A small self-supervised image encoder, trained from scratch.
Model: 2.79M parameters, 48-pixel images, arch mlp_mixer, norm rmsnorm, activation swiglu, moe top_k, num experts 4, patch size [8, 8], layers 16, width 128.
Training: adamw at rate 0.0032, batches of 256.
Data: trained on close-ups of made-up surfaces with and without defects, 18.9 epochs.
Rows from block 3, named by matrix and row number. Each number is 128 + 32 x the weight over the matrix's rms, rounded and kept within 0 to 255. All counts start at 0.
# fc2: token-mixing MLP down (model.blocks.3.mixer.f.fc2.weight, 36x64), inputs 0-31
fc2.0 [108  82  91  91 163 144 135 191 164 106 114 145  99 161 156  70  98 164 108 140 152 143 161 121  97  85  92  95 103 109 142  87]
fc2.1 [ 59  81  85  90 154 138 118 175 163 107  73 132  80 154 142  56  85 180  59 125 172 119 154 113 129 107  66  94 108  77 143  86]
fc2.2 [106 138  86  84 166 134 148 172 162 112 104 131  93 163 164  72  88 166  96 121 164 148 157 119 142 104  75  91  77  92 121  79]
fc2.3 [ 85 105  82  81 179 157 122 163 144 110  90 140  89 177 174 105  78 144 101 119 152 172 168 142 124  89  97  76  76  66 146  96]
fc2.4 [106 102  92  89 145 146 118 166 147  93  78 143  70 164 148  70  64 169  81 123 167 154 152 126 120  74  78  90  62  99 126  66]
fc2.5 [116 123  68  75 144 132 135 167 173 126 116 151  73 153 122  75  88 174 105 135 189 147 143 107 112  98  70  86  90 127 125 103]
fc2.6 [115  76  65  89 172 153 149 168 143 122  92 140  72 166 191  88  90 159  82 147 139 144 162 114 141 115  81  92  96  81 200  81]
fc2.7 [ 93  93  86  95 163 138 119 149 154 132 100 131  82 159 158  79 126 162  78 124 163 143 172 128 117 120  76  94  96  95 149  91]
fc2.8 [ 92  94  83  86 143 145 141 157 152 108  86 133  87 181 138  88  86 181  95 119 166 166 172 133 125 118  92  80  86  69 141 104]
fc2.9 [ 89 104  84  74 153 144 123 193 196 114 109 118 105 179 147  99  93 198  90 118 159 135 179 110 133 119  85  91  90  79 153  91]
fc2.10 [ 95 112  81  86 146 158 141 160 151 114 110 124  80 159 143  83 102 133  75 121 163 154 156 115 134  98  85  65 121  90 126  99]
fc2.11 [ 85 114  87  76 183 116 114 163 156 110 122 127 107 167 162  85 135 163  90 109 157 137 166 139 134  94  84  66 138  91 138 124]
fc2.12 [ 98  88  83  88 178 162 139 158 161 107 104 159  79 158 167  95 103 162  88 125 124 159 157 168 124  92  88  69 110  91 143 113]
fc2.13 [ 89  80  85  89 183 145 134 166 161 116  99 157  83 168 169  82  91 164  85 156 147 155 157 125 132 100  80  95 100 101 155 123]
fc2.14 [ 91  94  84  74 168 145 130 158 155 116  88 120  90 156 175  81  90 157  79 132 178 152 173 130 134 125  91  78 113  93 132 121]
fc2.15 [ 93  81  78  79 147 151 132 173 131 108 107 136  77 176 139  80  83 186  88 123 199 152 158 134 115  98  78  85  89  85 148 109]
fc2.16 [ 95 103  83  94 180 140 138 155 156 115 100 149  78 162 146  88  76 168  79 134 158 144 169 108 125 105  76  85 110  88 139 105]
fc2.17 [ 81  95  86  73 161 142 122 181 164 127 133 121  83 174 179 102  89 153  79 139 148 158 179 101 137 130  62  82 128 134 160 137]
fc2.18 [111  79  82 109 151 149 142 166 168 128 119 130  81 170 163 107  84 158 105 126 182 161 174 127 135 114  90  92 115  97 133 125]
fc2.19 [ 96 118  90  95 159 143 129 164 153 118 129 150  89 165 157  78 107 167  96 132 153 153 165 136 130 100  87  85 113 116 132 113]
fc2.20 [ 79  87  84  89 176 111 122 169 175  90  96 124  69 173 145  79  79 165  91 118 141 131 170 124 132  87  87  89  70 119 136 122]
fc2.21 [108 101 101  91 182 129 129 178 168  94 104 153  90 165 151  83 100 157  94 124 145 139 152 116 131 105  96  91 118 115 131 104]
fc2.22 [ 65  82  78  91 178 169 144 160 153  91  80 142  89 168 162  95  85 172  88 150 166 161 169 155 126 102  92  80  88  85 138 117]
fc2.23 [ 81 110  77  71 157 135 139 168 167 103 106 140 102 154 156  93  92 156 105 121 152 153 151 148 140 109  81  85 129  83 149 130]
fc2.24 [ 84 101  88  90 168 141 124 146 143  98 112 148  65 168 154  77 107 161 102 113 161 158 163 151 116  75 100  75 104 113 116 119]
fc2.25 [ 87  96  84  75 175 135 122 161 141  98  89 135  65 158 173  76  96 168  88 116 157 162 163 134 116  78  89  83  81  91 136  93]
fc2.26 [ 92  95  89  86 171 145 136 172 169 117 102 140  88 152 171  71 104 160  87 132 163 136 154 132 123 108  90  96 105 102 138 100]
fc2.27 [ 95  86  81  96 170 163 125 148 176  72  70 139  75 155 140  70  94 169  92 131 164 128 179 134 120  93  88  95  93  71 132  89]
fc2.28 [106 103  70  91 132 137 142 173 148 126 115 139  86 180 156  69 114 148 105 140 146 152 172 126 131  92  97  84  99 101 165 125]
fc2.29 [107 102  77  98 162 152 156 159 140 125 111 133 108 161 155  78  88 169  96 127 169 144 146 136 147  98  77  95 106  92 141 100]
fc2.30 [ 99  93 106  91 172 140 150 172 158  75  91 136  68 175 158 100  83 177  86 130 149 130 179 116 145  99 100  71  90  81 161  70]
fc2.31 [ 87 111  75  94 185 124 137 151 145 107  85 141  83 150 155  70  97 147  65 126 140 141 147 126 127 100  72  95  71  87 126 103]
fc2.32 [114  92  92  82 142 140 150 173 156  95  99 122  95 171 165  92  94 157  87 132 160 148 181 132 128 122  95  96  93  83 133  79]
fc2.33 [101  84  80  85 169 140 135 172 152 110  86 136  90 173 165  76 104 155 102 127 153 158 164 111 131 106 101  87  97  99 141  95]
fc2.34 [103  71  86  78 184 142 144 159 172  93  94 132  93 136 176  84 114 153  94 141 165 132 124 126 138 126 109  91 100  74 173  85]
fc2.35 [101  78  94  76 171 158 125 159 171 119 112 129  74 160 171  87 105 151  81 139 175 149 168 107 146 113  79  94 101 100 141  95]